python train.py --arch="caformer" --model="image classifier" --dataset="larger renderings of crowded toy scenes" --train_examples=90422 --image_size=32 --crop_scale_min=1 --horizontal_flip=false --cutout=0.4 --targets=["count", "largest object", "its colour", "light from"] --num_classes=[7, 30, 12, 4] --norm="layernorm" --norm_position="pre" --activation="quick_gelu" --mlp_ratio=4 --head_dim=32 --fused_qkv=false --qk_norm=false --parallel_block=false --inner_norm=false --patch_size=[2, 2] --depths=[3, 6, 3] --widths=[48, 96, 192] --kernel_size=7 --loss="cross_entropy" --init="kaiming_normal" --residual_init="zero_last" --optimizer="adamw" --lr=0.0019 --beta1=0.95 --beta2=0.95 --eps=1e-08 --grad_clip=1.0 --cautious_weight_decay=true --magnitude_pruning=0.3 --steps=31800 --batch_size=64 --epochs=22.5 --lr_schedule="wsd" --decay_fraction=0.2 --final_lr_fraction=0.05 --warmup_steps=950 --weight_decay=0.05
Rows from block 8 of a small image classifier, named by matrix and row number. Rows with one number belong to one neuron. Each number is 500 + 40 x the weight over its row's rms, rounded and kept within 0 to 999. All counts start at 0. Numbers have three digits each.
Before each neuron's rows are labels from the 100 images, of 14976, where the neuron reaches its highest value: "responds to" is what is common among them; "peak at" is the part of the image that holds the peak. Only what is clearly more common there than usual is listed. The data: larger renderings of crowded toy scenes. In brackets: how many of the 100, against the usual share in percent.
# fc1: MLP up (model.blocks.8.mlp.fc1.weight, 384x96), inputs 0-95
# fc2: MLP down (model.blocks.8.mlp.fc2.weight, 96x384, transposed), outputs 0-95

responds to: flower (67 vs 12.8); largest object: flower (51 vs 1.3); ice cream (37 vs 12); largest object: ice cream (25 vs 1.8)
peak at: bottom right (38 vs 14.1); bottom centre (33 vs 9.4)
fc1.326:500520500421500500390500587463503491500500496570412500500462500500441418539545548553527609500477500461463500500500456514500500525500500500478491458464476471500470461577519500500500500558500481500574500508572500551491500531511512593417447455506500602540500508479424483536529500487500477498
fc2.326:492500500522500562579500535500539464527573547500535512554506500558459467500500467500497500500500476589500514430478568564571453610500500478478510428500464500511492454493500504500580500500462468455500479588500555541449425484500533507454500481520498500500571500449513500500436607442500466443

responds to: house (86 vs 12.2); largest object: house (84 vs 6.1)
peak at: middle left (31 vs 9.4); middle right (27 vs 9.4)
fc1.89:575531543513439480519500500526500448598491500548500494477459458490500442386469500500491573529519523500500500500492500495610532487464500500500477485551500563500500444500479561500483532464500473467464486529500595452475437551503458477481500577381500529500403500500500500500500500550450534553
fc2.89:481471426455501512569565500531530437552508493500500500500455468500504500456500446500513494517500500532524565475555508480529500500500500440476576500524500578535523487443391500526500500512444547444502500500420533500500480469577402426537547500545500500415417505467537525464423554500500453513

responds to: house (100 vs 12.2); largest object: house (98 vs 6.1)
peak at: middle right (28 vs 9.4); middle left (28 vs 9.4)
fc1.106:582495500500500485514541500454500496590474500648500595500536477500500427420463500517497500546446563500522500513573443490500497477452470500504458500500512500466532500500503521413461519500476443500534538473500500473500500463541392511479500523442500543418516548479506511480500444549508510581
fc2.106:500431500506501486500569500545573447567529465541493500536500500500537497451496460500538484500542524511500465569530457523503522500505476487560500500574500491450521480452467500500466500449500500449494500500423520500456459493571402421500579571500517487511421548429556440500480446587500491587

responds to: snowman (61 vs 12.4); largest object: snowman (54 vs 4)
peak at: centre (30 vs 6.2); middle right (29 vs 9.4)
fc1.234:517500525458457518518522505500500411500477529528423428410535492500479500442500525556480561500503434541428500575492480577500489500448500500554460411564500479500544428488542470474505566458446428487541389528464500500512501565478521483429520551500480517532472500475471500500511486552493500474
fc2.234:500448507528477500529500540516430531574458467452459448435500459500538461524517538500512494501481514533580500464513501500500556500587500495479581464522506545500418486455472562500486464569552474500500539500576453495498526551485447552500538412376465500484433561465503467500537536473500542491

responds to: candle (93 vs 12.5); largest object: candle (64 vs 1.9)
peak at: bottom right (40 vs 14.1)
fc1.27:578500539495477500598497513432493500532544529483500395502475589510508471500500500500500568502516527500513492543554500500500474492533500496528435428592517500489521500454499488500465473500500500500500502484497552561500500565500519500423500575406494500500414472494509483527546405560500500620
fc2.27:500509551494510494474526544511415511529477500420500472500526423522492497474449485471431536496500460568557581428534494500500497526500501541480492348500571529574428500448445498568520531500498478485428548538551480500444493538529514468500554500484500471543451548500509554454466534500500500512

responds to: candle (93 vs 12.5); largest object: candle (73 vs 1.9)
peak at: bottom left (45 vs 14.1)
fc1.41:508500500500443500500527500505456568493460500500490553511486486500602439500500521560500545503542482532497524500679500489481491500493495474500413369500500473535500440515404481500417500419500500500500461500500500528495500568497515518448556481500485500460454470556527500500505485550467515519
fc2.41:486511500459500428492500522500465587543500552510504513450499500500466478520450500527538498500558417539489483420500544451613481515407556506453469418471500500558512473492500532477539500570454489500500536498561540500463500581538513500478500476452500550462481428500513500439497600543500500431

responds to: trophy (97 vs 12.4); largest object: trophy (94 vs 3.4)
peak at: bottom right (46 vs 14.1); bottom centre (26 vs 9.4)
fc1.203:566502446464431406508502570492452549541498555502500478486523500500500449500473567495520500556485496489451565500588458500593505485440514516488493450534500500499500500575531625503511500500468429439500500460553459492493489500500468541409523506461506500391505553500474441478500502500513500500
fc2.203:500500555500461420417390500500448500471422500436433500500520500454500500487500623520500403500500545515500500545500432500468513500494500522500500501467500500500500539500499486500469500500519500500604500500500445487500500500500500546560490460567500500500500516584419500466612500567570487500

responds to: snowman (29 vs 12.4)
peak at: bottom right (33 vs 14.1)
fc1.109:490523545500500451446427580501409584500500471500500500522519500543555500463468448500549500523500552539491540420480439500500477500500407519500499486487500479472499551455481472452526578585483500484449500541542504553504500466440520532478567452500500460446571500500500489586509507618500500500
fc2.109:522485497500500518520498496406498502498476500500483499500413444522581500455500531500442500537528484506500390547482591500490546502500500498500544502466484500539515515585442528500500486536561541575544488464568500417476500531538500540471500428507535505434431476521490514395508466516435590501

responds to: chair (35 vs 12.6)
peak at: bottom centre (36 vs 9.4); bottom right (33 vs 14.1)
fc1.147:565500493500474500547500418526480587535541506500530495500506518514456527561500464522500600575500472500500513563500500526506484458612450476559500504439563500500452500538533492494382500493521472442484607532500530480500465495562500515465500490500469500500500459450441549517545500477519500600
fc2.147:434484497500473500500504504428428548565450464500495482459520448547500479577522500500459494496500485500634511427425538500533497487552455507460526500437577500546407502500436501500504500557508500470500541533552456537510568528489436536516503416470460504514452519505506500484489573429485502500

responds to: snowman (63 vs 12.4); largest object: snowman (57 vs 4); teapot (31 vs 12.1); duck (31 vs 12.9)
peak at: bottom centre (34 vs 9.4)
fc1.108:480508500500500514424520500575472450500497466500500512500549471486476532500573500444454500484500620531500572471535500508486500462500500439483482456500522532473417500466517504500468503500528527500409500530526500500581622460483531544499464548505462466553549500565391532506501500480549412459
fc2.108:508500599514510500500568530500448413501491500443468500500513524500461517485500493501473571500444527534500587461558500439494425534510500500483500394493548500500430500456500500500500500526439491380480500488468496543500570500477500499457500547492458500601532520525458500500481598500561433500

responds to: light from the left (51 vs 24.8); ice cream (35 vs 12)
peak at: bottom centre (29 vs 9.4)
fc1.116:500500509445500500470471524500519462564505483502432500500500500516469500505522500500553555500487489576500500474464521442500570532500457500542458423630500500451517519466505500420500471422526484469512457479552435500551555492529500524500500542482500500542500469365417482500517534447611521475
fc2.116:452500425612484499497587570500474537541524510478500439464382500500525432519485473488500523506502601470474532473505443591516500500457500549470555500483476463526455487495513500632500492522500500509460550550500507500463486500507580483500520497468500508435506590500495500500471500463500500538

responds to: light from the left (72 vs 24.8); ladder (31 vs 12.6)
peak at: centre (33 vs 6.2)
fc1.285:500500502480523530560466490516502460500549488501441500455591500500500399621435445483500557557440500575496500497524454500500519500500512455514511490500465523581457505522468452454443500438559403530498553500532533586509497556484433500560476500500463529499459500500500414523483541500500500500
fc2.285:500581500442521523508506527487579481439569500572536500513559500574517500500451500458500500465542423500477520521531425497564473506391500496517448501500457564582500473493500491514512521412432518469454500549515500500532434486500500468495500554500604516473500471500581500457468500572500500503

responds to: flower (84 vs 12.8); largest object: flower (50 vs 1.3)
peak at: bottom centre (26 vs 9.4)
fc1.65:500522492475500500475531536500524463500505500575432468465568484532500460492500551511485638532489525500455470500500466587533500534464500536556481400551500464500463435538500488500482548592500389482535452518477484566511467548470500500442466535507463528511500509500424500573523500500500442452
fc2.65:469481443518500543607436500445528500529490496479518449500530466500508500536507506500493470500543500589516432437434503500546500540625500477456595483500500500500483453490464533500551504573500449570489465501570500504429500500511506539487532449449521453500490582500549487500481559470517500410

responds to: chair (51 vs 12.6); rocket (41 vs 12.1); dog (33 vs 12.1); largest object: chair (33 vs 2.2)
peak at: bottom left (33 vs 14.1); bottom centre (32 vs 9.4)
fc1.77:500500471500427500481500454498431500542500500526510552493500460533482500539497485500500466545459486414537500517482521580500500500574446500521500472433500447493406500500559520474457500545617479500459577467575487495497517500521500500500421490500427499500500500500500500606605523488500500603
fc2.77:477521505561500500437494475487411454513500468463414518500517534500405500592539500452500543500448500479571529487430557554474437491542491456497562478470552500515460478457516512532500500513567510415467534501506470577545560492451526513507417453486474500500483500518500519572500519435500477573

responds to: barrel (100 vs 12.7); largest object: barrel (92 vs 6.5)
peak at: middle left (26 vs 9.4)
fc1.9:500470484500479500394398431500516439462505442497445425500502524500500500532493562525518500491562541500469517557500500518500572437458590459500462457500500500489468523500540475466500543513500542552578450542555500448546500481500558528430500565500537470560506500500513524540555493599500500555
fc2.9:547500505431466500403500500498511404393500500537500480528615451500503510402500500534548517496528500500398500542500443467514512466443546518500500501548474500547544538500500403540488567510485540500550500496537521500500411490500468500458500579567546500514511501479500465500500500500514450500

responds to: trophy (57 vs 12.4); largest object: trophy (47 vs 3.4); snowman (29 vs 12.4)
peak at: bottom right (38 vs 14.1)
fc1.19:500540501449391470500487500412454500527500500489500539487541500500500500500499516522470500526500500500437515478556500500500500385500561541594565500500500467563542468552444531500510500604487500495591530463534443500545459488465500467500481500519478542343489500476467512500500500528506500446
fc2.19:543449494503515500469500500500436506500470503444392500500477489500550587455590538551542442500519514500500500485484511441499500484525523441500451432500500500493500529518502500381441507625500500537544500496562577500500545533477500500498452500500500529535423502577500490425582500522524516482

responds to: light from the left (50 vs 24.8); pine (39 vs 13)
peak at: centre (30 vs 6.2)
fc1.221:500500521473565540500500484588507480500519555500428452500584535500500500500446454500498575500500523582484500500504522500460571500538500507497500448470500434500443535500500491442443532500500451546480467500519562567610450506385500590591448500500461486493500469500516483574481499500473500475
fc2.221:534559520496500546500529476500522493492504509537522510500520452540441467500429500463426589534500484449489525530531528540500516500374500500567412502496522532538515490500537452583504490500500493467466540536500468500500510495580493394402486568556504500534500455463500458500472399500500535547

responds to: pine (91 vs 13); largest object: pine (85 vs 4.4); its colour: grey (28 vs 8.8)
peak at: bottom right (41 vs 14.1)
fc1.175:567500500490549539500500511510387597466458532451499500500535502452489500500583549543500540520500464501500564508500500547500565431595503510500500500500566513500480521497500468476487452462574510531433540500500500525579478500500574499451500605427476449512500439500531500533572491510452542500
fc2.175:500450488503501500464555475454565516473500462500500508500495573500517478463550369500537425546533525454500500500539475500498494484476582514524435500500500490465500521500565385542479500500500500500500500500437520516455500434620500500478524573535537500500500500438500500493500454500440543623

responds to: chair (54 vs 12.6); rocket (44 vs 12.1); largest object: chair (43 vs 2.2); largest object: rocket (29 vs 1.8)
peak at: bottom right (34 vs 14.1); bottom centre (29 vs 9.4)
fc1.135:508546421500376500453497456499390625485512500500494571490593455540500516494500430453500461565500451435558500490486509528502500500500452500500513480438496500540505534500503567500481500549503427500507581464552435501500539522526500500500462439500500530500500500537484479500580532481489500500
fc2.135:500467500639506520478539487472445487528476500450451512500579522500470466523569500500500500500469500500566444500441550546500505500587440500500568500500571500398441467500500547498474500500548466470493497515461500577500500525451438525500425458446439500506427500417500508500512550471461500500

responds to: pine (100 vs 13); largest object: pine (93 vs 4.4)
peak at: bottom left (33 vs 14.1)
fc1.324:500500503500455570481532407597398523500494582485419500482593555438495500413500500444513534511459500507500525500500500500510520465500480500484500514520500604387490459449473500500499500437573464500472525500500500545551544500447533500531500512507500479451500508535568500495535500556500500563
fc2.324:483541500562542490510556472500553515519520500500522500548534500500519500470498500500580475450490459500501495544509448500500523500500422499500447500516500500472563467403500500500500500359500478443440485523453492620504418538486457465565508529492500473470435500443578495546500457512479518601

responds to: candle (99 vs 12.5); largest object: candle (62 vs 1.9)
peak at: bottom centre (28 vs 9.4)
fc1.183:543500500497432489544519519500500535500479500500500500548500575500516500500428459449525531583502475500506557500592436411581475542478496500456500500590526527522500442504500558532438500442500455540461482500500542570515499597493500500500566500442414519470500441500526535500500488570500421527
fc2.183:500511500463526445500508500507529555500500500524610488500456514528500577500392485500469475493579427540416514462526522500557509528423516553470454472513498447533521489504500540503529500500423466583483485500500530445450454516545515468500500577500500532500500457511503500425437571500537466402

responds to: trophy (100 vs 12.4); largest object: trophy (92 vs 3.4)
peak at: bottom right (39 vs 14.1)
fc1.102:598506455456482393490500570500423500530449500553482500500570490497515461500500500500529500522505506550482499459500417500551504434510486496500462405500548469500500500500490500488428543541460500451498520500599493500530500595492457563500518500435500519435473494549488413500565534533570500500
fc2.102:500510670500500514500421500395500500452435507500450442500508500472489530500500539513480501453500464500558500552500500506479521485529500540500551500451431500539577424500500516500502500500500500500575500500501484469500502580500500472500493500582557500548519500500469437557500363485500500485

responds to: pine (55 vs 13); largest object: pine (47 vs 4.4); count: six (45 vs 19.9)
peak at: bottom left (32 vs 14.1); bottom centre (28 vs 9.4)
fc1.344:539507497428464553411468475621500500500500570500407552490578558494500463443454448454486500457496500500476577500556496514467500466500486464500481500500542487523443521500476559500512574505564518432500564527522500500531537500431500560500500500511500481502500500546500554572567532509472417509
fc2.344:527478523621500500561566500520491599494488453410500500438500576500500477466500500498500442503500573464518473498485445500476517460477500504500486503500558524413473521500545500497458423500566481482438549500543500500531500545500480501495500507392434548468464485567529500500521500585473523573

responds to: dog (47 vs 12.1); duck (38 vs 12.9); largest object: dog (36 vs 1.6); largest object: duck (27 vs 2.7)
peak at: bottom right (37 vs 14.1); bottom centre (29 vs 9.4)
fc1.348:500500489500493410466461488526439556500516500500500516538500465524500512567503500519504500532463521432593536451520517495495500469570437409506505500474558454541439548500500500473485448510557512423389532461557521500500571500500479568550467507500500586518533452500424507570500510474500474570
fc2.348:412500500594500565484500488488465426500513500446412538500500500500474462500544500435469524498466500520500500439462525500559411500549488426474536414500541460474454478500500500533493500531567500425500500480500500500500553500362584500452500500500460500500500521542500502545529572507500464559

responds to: candle (60 vs 12.5); light from behind the camera (52 vs 24.7); largest object: candle (44 vs 1.9); rocket (41 vs 12.1)
peak at: bottom right (41 vs 14.1); bottom left (33 vs 14.1)
fc1.90:491500571527500495500509500480468589500357492452500498499500509500556409491548500500519500500514500500500500469544527528500500500542534497500439421482544396523456526579481496543486500500556447477487500551549500560500519529470508566442500421440512500500474453533544497604527463522458470536
fc2.90:491520429462465554492568463466500519493491571532490551500500410562500413500448500473476580536490423500541500500486557543551454533491500500551500472492500535576485500531448500528488497500540512499510567500500500454468500534500496500470496466500467500445388456500460538411500555463407569529

responds to: flower (31 vs 12.8)
peak at: bottom centre (43 vs 9.4)
fc1.196:521500498487500488500495500542500500594471439506458500450475500470533488515546500500500433500500457477500500449500533500431500508493500500500404500460578477574446500595548508500500423577493500500500521589541505519556500505500505659540500469500416492495436500510437510479500538445545500500
fc2.196:500481423500466500624398500550541500500424543500500500557474583500500468500499561476500537488524554524544476500535510510500606498511500489500500500500500466500525500449434435500483500489551500464500500500500452545484500414475467500500620500500604433503500500500500500500515572500530567500

responds to: pine (94 vs 13); largest object: pine (91 vs 4.4)
peak at: bottom right (38 vs 14.1); bottom centre (29 vs 9.4)
fc1.165:526500525500514441499486547591430527569500558498494491553541467402416500422474500520558510542485530484500613517500467449500537500500444480500541500555519500500500505497499516500514502441520462446432500476514532535482470500458500500612500582397468500443449508483524492492500500500560511519
fc2.165:440500567500534500500514500515500500485550560430500562500500553500486455475540500500543500500535500523500500472510511476557455500492516452500504460510500511500533469500500500532500497502552559500466500483465629500585500549434509509478385496459507481460423437500554447554556431557421448589

responds to: count: two (95 vs 19.9)
peak at: top centre (74 vs 9.4)
fc1.140:491469529513490430536438500485506530486513481497500525511500619487500508500565500529579466509568500550510479500513343477526512500552416476487564500492500483500500459465427509429466536528469495541533487500538573527478472533500469501545537546500501422500533570431517432528523500469500475538
fc2.140:500458461500559465509474522553469545538436458500500491479500533473549548500533532494542465448500540515531479482493444469500543500544448500252516500542510500461500519476500507461592472530500452499500504475500497478500555515457471523545575494459505500461500533516500500511509500539520486487

responds to: light from the left (52 vs 24.8); its colour: black (34 vs 8.3); its colour: grey (27 vs 8.8)
peak at: middle right (27 vs 9.4); centre (25 vs 6.2)
fc1.33:505500472477500518529564496500494575520475556563497500469580469500500500500497588566500433500473500500484499486502501500500458451523500500513439472440452500561500587500446500438464583521506479377500539563545562500498486573498556500500500500441500447500500518594534426459575500505500500505
fc2.33:500427500500498445437542504531501556500496481496500466512500523428581442500572499539614500507436563433586564543500458554464500459500500500511500500502488500443486500478500500500500372455507555486478466500500437503500521481500500592590500500450500571500490500500497480500581500480510532500

responds to: pine (43 vs 13); largest object: pine (31 vs 4.4)
peak at: bottom right (53 vs 14.1); bottom centre (25 vs 9.4)
fc1.154:550481489512500509459527450506425511504420512500474548454491489452500554476512500430486577584448552500505480609514520453463563519474500568500490500500407500500526530500478500500448500500589497500512503500520518452500611497500500568510448500466500509429416499588500500500552500455456500489
fc2.154:500500500486500500417500509589538452500500517500445500582483500487477500418500420500593500430500500544500517500484414448500500500500493500500524500532411522463500433478506501430500471398470534542510422473462435520500488500500540601539516485572548504524547511500500532500464479587519500500

responds to: snowman (65 vs 12.4); largest object: snowman (54 vs 4); barrel (34 vs 12.7); largest object: barrel (31 vs 6.5)
peak at: middle right (29 vs 9.4)
fc1.11:500500539481385500479563500500496467500511500500502524444577487515473512490529500500497500500569522500422509500510500500514500428525565511576504466519500517474500514500477490500520500500392500500516560500500440551525500540409522500452438497583459574500582494533500500572562500628500455460
fc2.11:500500541532500465481500500500500487500448552534453500500545448500558500439559546500490500559500500500500508500575500458414551466500547523529500500500459563500477575516494433500475500580500510517532500489500481404443525515535457500500632500481551500550500601418441481433500455495460556500

responds to: barrel (76 vs 12.7); largest object: barrel (71 vs 6.5); light from behind the camera (52 vs 24.7)
peak at: bottom right (47 vs 14.1)
fc1.381:534456500513500427500427500530507520516437515519485500500567500447500500439485565495540481452497559448518545603500500483500558420500500490578470500460473500472500500557500483447496500468574500508500510385564490462488500471467537510500539522508500500412465410515535500501567500588556552500
fc2.381:531500439456500386445394537523457462441424500500500503500500502500499600508500500500571404490500632470500500500551500437449500409500557466501510500500510500500466500500507500500500500500500500500505532520588500500500512458473450603531574500509506507500500500500500500446556496500500461500

responds to: barrel (46 vs 12.7); largest object: barrel (42 vs 6.5); its colour: black (39 vs 8.3); its colour: brown (26 vs 8)
peak at: middle left (31 vs 9.4)
fc1.259:500500500500500500500500489500479491500437517505456505479525551500513472489582537564500467499578524500433484593540458554500564462502542500541500437500500467502395500470525500468500435500500500500546445542500500500500478515383500464471445448553472609500544516500500495542606511567478427493
fc2.259:555465522505500474410516484478500500500474500563500462455500468500500438418559500550500501581500541483515500577554463510470558433383518474500452500451516552500500573500481451500417510488500546439500559546557500446500500486557443500529566500538543551511478500500500438428500500522500534540

responds to: candle (98 vs 12.5); largest object: candle (79 vs 1.9)
peak at: bottom right (38 vs 14.1)
fc1.97:589516500480410533493519500471440503485487459498500500498546574438500437500473500500503538570500504532480531487585460541585498512500480505500500480556555491400492461489500593479447500475500500503500490448498472500499470583490405491406500500440476500486500567426500474500518500595536500497
fc2.97:498500627500500500505500610417421500465500500500466500500500411500595581536500602500492443500500506500509565500448500474500539500560462500500500385551500538500500502469500471471500510527560466543500500473500500435443500570405504500500566500484500536500500500500500515532500500500500500507

responds to: trophy (98 vs 12.4); largest object: trophy (95 vs 3.4)
peak at: bottom right (40 vs 14.1); bottom centre (26 vs 9.4)
fc1.241:574524487457404433509500538458468500577418500542516522478509523493545500401499500500491522534520538572500487500565500415500566434482488479500500442487481466492500500549473580457444531479478461500569500500526471513492522596505444571500500532476500500428450502500431442449507500500500460500
fc2.241:500451468500500500500384500500472500427482465500429511500500436500500500500500500551504500545500500500516411500420500500500500500500475540590500500500500500500500511500500500466455562567595500591647500520596500500445445509500487569500506500500500564490500552500500500443500500531500565439

responds to: candle (53 vs 12.5); trophy (50 vs 12.4); largest object: candle (43 vs 1.9); largest object: trophy (40 vs 3.4)
peak at: bottom centre (41 vs 9.4)
fc1.300:577565541504395423500500613535467500500445519476500497510500500488522484452456500500494462500500509525464500484511500502500528503454500493550432456573500481500500431548476543428532481500500500500500447491550470530500532533483489542484614521444414500497394538500497490448500568551534445500
fc2.300:500500492421499500519500500506433608609473498481563506500489501471514536516494548553500412500500477507494568500482483398517496461524500509500494485539549445500500531521500539408500526599500476500518497500500500444504550550492512500525500536500453551500491490551458485476500587500518435371

responds to: light from the left (72 vs 24.8); chair (42 vs 12.6)
peak at: bottom right (36 vs 14.1); middle right (25 vs 9.4)
fc1.54:529500500504381471501506500495457525553530542519550390446571531500553500498477497534528535601483500500462500507500544517500500407551500500576475518500500500526539584500518500418472500486500424451500500517527532500540425506385500501538500500500552488460500499500573461543507533500500500438
fc2.54:544447513530500500477500503514500487563424435422540493509518568438414535503475500451501584573500503472500495451459500500500488500536500575481586546500543562500421432500565500526500417493500500525468502480462410547560500460500500503504500542459411560452519500459500505500498560498495501488

responds to: light from the right (55 vs 25.2); house (51 vs 12.2); largest object: house (46 vs 6.1)
peak at: bottom right (34 vs 14.1); middle right (27 vs 9.4)
fc1.161:484377451500490500575492536518520510505464500513517430437506549492554468500530563500500550509500500486577488500558512500480600470441500500500546531557477480470529474567500540533501450517514525448545485473515428454477539507531516477500572500481500443508541500484429500418500422584575500500
fc2.161:446538512500558498484494516500542467457567475500500500451500541548467515545500431493555500424577500542489500500462476479571402526542582500449500500471495500481500399417500500515536571500445539500465493523476573539522488500512475522489435518523511514533533500500583488544461500482487376530

responds to: trophy (100 vs 12.4); largest object: trophy (83 vs 3.4)
peak at: bottom right (35 vs 14.1)
fc1.25:528536500441500403500420552482475500506500541475500603500500490500472441517503552561511544458523468506485500500574500504575580480460552489456478437500459452524530446518500500504458554484500500500500500514586461489500441580491484588452500536495525513400526522525471456471530500541422500467
fc2.25:500511500416507459484440500500490550450516534491467575500500507500500525527481497539567474491535412540456475468500500478582452500445500500485456500434456425553500460529501575461521538544427500547538484533544533500500455551562499588491446465500476562495523406535491486500510500526536425427

responds to: candle (45 vs 12.5)
peak at: bottom centre (27 vs 9.4)
fc1.112:541532500500500501513502539425502526500549456500500500500500540544544500500500500511561485530582500504500466477500500596475493502500543539558500495538532456500500540500521564445408512560483453570500499500500551500500440512467384513500500500500414578409465503459556517475500564500480376524
fc2.112:498544534500510570498532506511526486432539573494500492522500500568476489449473519445451500457500432513451579500523500530511447526417500500500466500509441584589541470470500464502549573460497505473445476530500500519500448502479502386500465535586601493533500485491581479526484433500500500511

responds to: sofa (46 vs 13.1); house (45 vs 12.2); largest object: sofa (39 vs 5.2); largest object: house (38 vs 6.1)
peak at: bottom right (38 vs 14.1)
fc1.308:500468488513501500557506500484500598500517478562500516500488503476533432447500500470500569580500553413591473500578496500493500483557466483487555500533531529497500500500500603431465500503481466459544500460517497486498539500548436500433501475500467518409500500441412500446489438500559548575
fc2.308:507366517500449466500499500500568500523449449535489440461458569474553532500546500500508446504529596500531436531549476517440550427522500478580574500500500526428499516500481506467424500500504506500508477500437503446500500500556415464547565500465500500485500514463500509494521449582489522549

responds to: light from the right (54 vs 25.2); barrel (43 vs 12.7); largest object: barrel (33 vs 6.5)
peak at: bottom centre (28 vs 9.4)
fc1.286:579463478500500500564510500454500476500538470468445431498500531518500531500555500468494463543526594487469432500533506500472475447533555525625543500500484500439500518500548552500374469500506500500522532435495500525500490522478514500482500533493351500500500500438521439522526500545500419507
fc2.286:427548511544549534500519500516500488500553504500500515504500539550461486514513432424490555500500500546513532429500480517538442562475500506418486376462527546519418483417500463507573480484500492505395499563496564500502500464489527505500461513485573460555500474500553503500464533464465508592

responds to: trophy (99 vs 12.4); largest object: trophy (94 vs 3.4)
peak at: bottom right (36 vs 14.1); bottom centre (26 vs 9.4)
fc1.142:547500447471430445522500609465457500567439535542485514459517477431500463446500562494524500504509520546494500447605474500544536503473493476500459434500500500500500427555464500515414456525488403500500447500484489502489501563500471576471522510484486552500500538504496454482551500607500446480
fc2.142:500500536434500500429375486424445500500454500500500500500590436489569547522500566500579500504500502500596500500500458422507500419500481528566544496500500500522535478500500511430500559576500500500617481540571485500500528500505500500506533465570500505498481500500452500467500429500500500516

responds to: light from the left (99 vs 24.8); house (29 vs 12.2)
peak at: centre (42 vs 6.2); middle left (30 vs 9.4)
fc1.177:479473500489500500519502506471500459483533587532497514557534532510545414441433421474538500529515476578550509500521525548500509483500516439501460500500500495558411528514382515344500500500508489428450487516500500478515478473447500553510527503483534555500530468524500404454500528500500492457
fc2.177:527541481436416500523520500519546561459495492500500500454500513527551500503525562513542475478499540500500500496500487557482500491500530515533488473500430585504455500521500477378483511465500480445459500513589385506536567479461445574479483503483441613490507464507556440509576518500518500555

responds to: flower (70 vs 12.8); largest object: flower (41 vs 1.3)
peak at: bottom centre (40 vs 9.4); bottom right (33 vs 14.1)
fc1.173:489525496500500453493553589484508525540509500493508500440489452463507447500500540540540500528555539500444546435523496463512488516570584500460515419542500500407464500500500497451500486500510472500500500500508493585487498544510500636415529515412362529518473518465500500500500500509467464500
fc2.173:500546500495619500500467517476574500494542535502524511538482559483494500515509500496562500409534500500500498500428481500594500552502500443324500525500463472500530437500518500495634500500484500500500439500500548527496478518500497500500442500472544520500537500517579465537474494509494453458

responds to: flower (67 vs 12.8); largest object: flower (39 vs 1.3); ice cream (36 vs 12)
peak at: bottom right (36 vs 14.1); bottom centre (29 vs 9.4)
fc1.238:435421500393527564459481594490458500535546514509495514427450426500500500546500582546515500461489494535513488500535497459467511502500500523551529500434500443509500508541555484477487500542507545500537513500568516522483500504500509663496500500444418540500504500500500419509569500500500500489
fc2.238:500543580513563534524511500500500454523530592497500500500530424560483485525500522532500569469522500605500562414509467500500489500500426550441500418500500500500500428442500470500500500500416500500500401563500556500500500557500517500512469500529550471593500500500545465500439500500531500412

responds to: count: two (88 vs 19.9)
peak at: top centre (68 vs 9.4)
fc1.297:477500500457478527500488518479478500474466483500518500500500494488506493479559600487550446500555475500518441424496457483500535472580500500515500402624559500515459514474478462502471572500484436495500474545500525557500500496443500483502602527543500481542500574500517448524598500554550459409
fc2.297:500434416500502466532463466500500572516459500562500500417500527500500500500534503511562500476520557432555419579488515494448601500540573396447502477500507495418483500544542507487500500532542491500522615503550481500500506519451440500500544464412500475500475467500496526500500561500500500484

responds to: sofa (36 vs 13.1); its colour: black (28 vs 8.3); largest object: sofa (26 vs 5.2)
peak at: bottom right (44 vs 14.1); bottom centre (28 vs 9.4)
fc1.353:538485500474491546569503514500443483562500500495523438500425500528574459500614500500515501576484500516539523583552561462500493451580524476605500492487515482497500547520456500473475463542479491410500500475500514459500500494500500496500500439500494512424500500500435364500511500484554500571
fc2.353:453457536540456445540500574545488541476435517478500500500509475500544500457549567485468458500500576500548500405572476500500500474500500529500544500500508584544431500500407500475443500558500527500432522547490500500528545487500470499532555500500408481526515548561502592414500539567491500473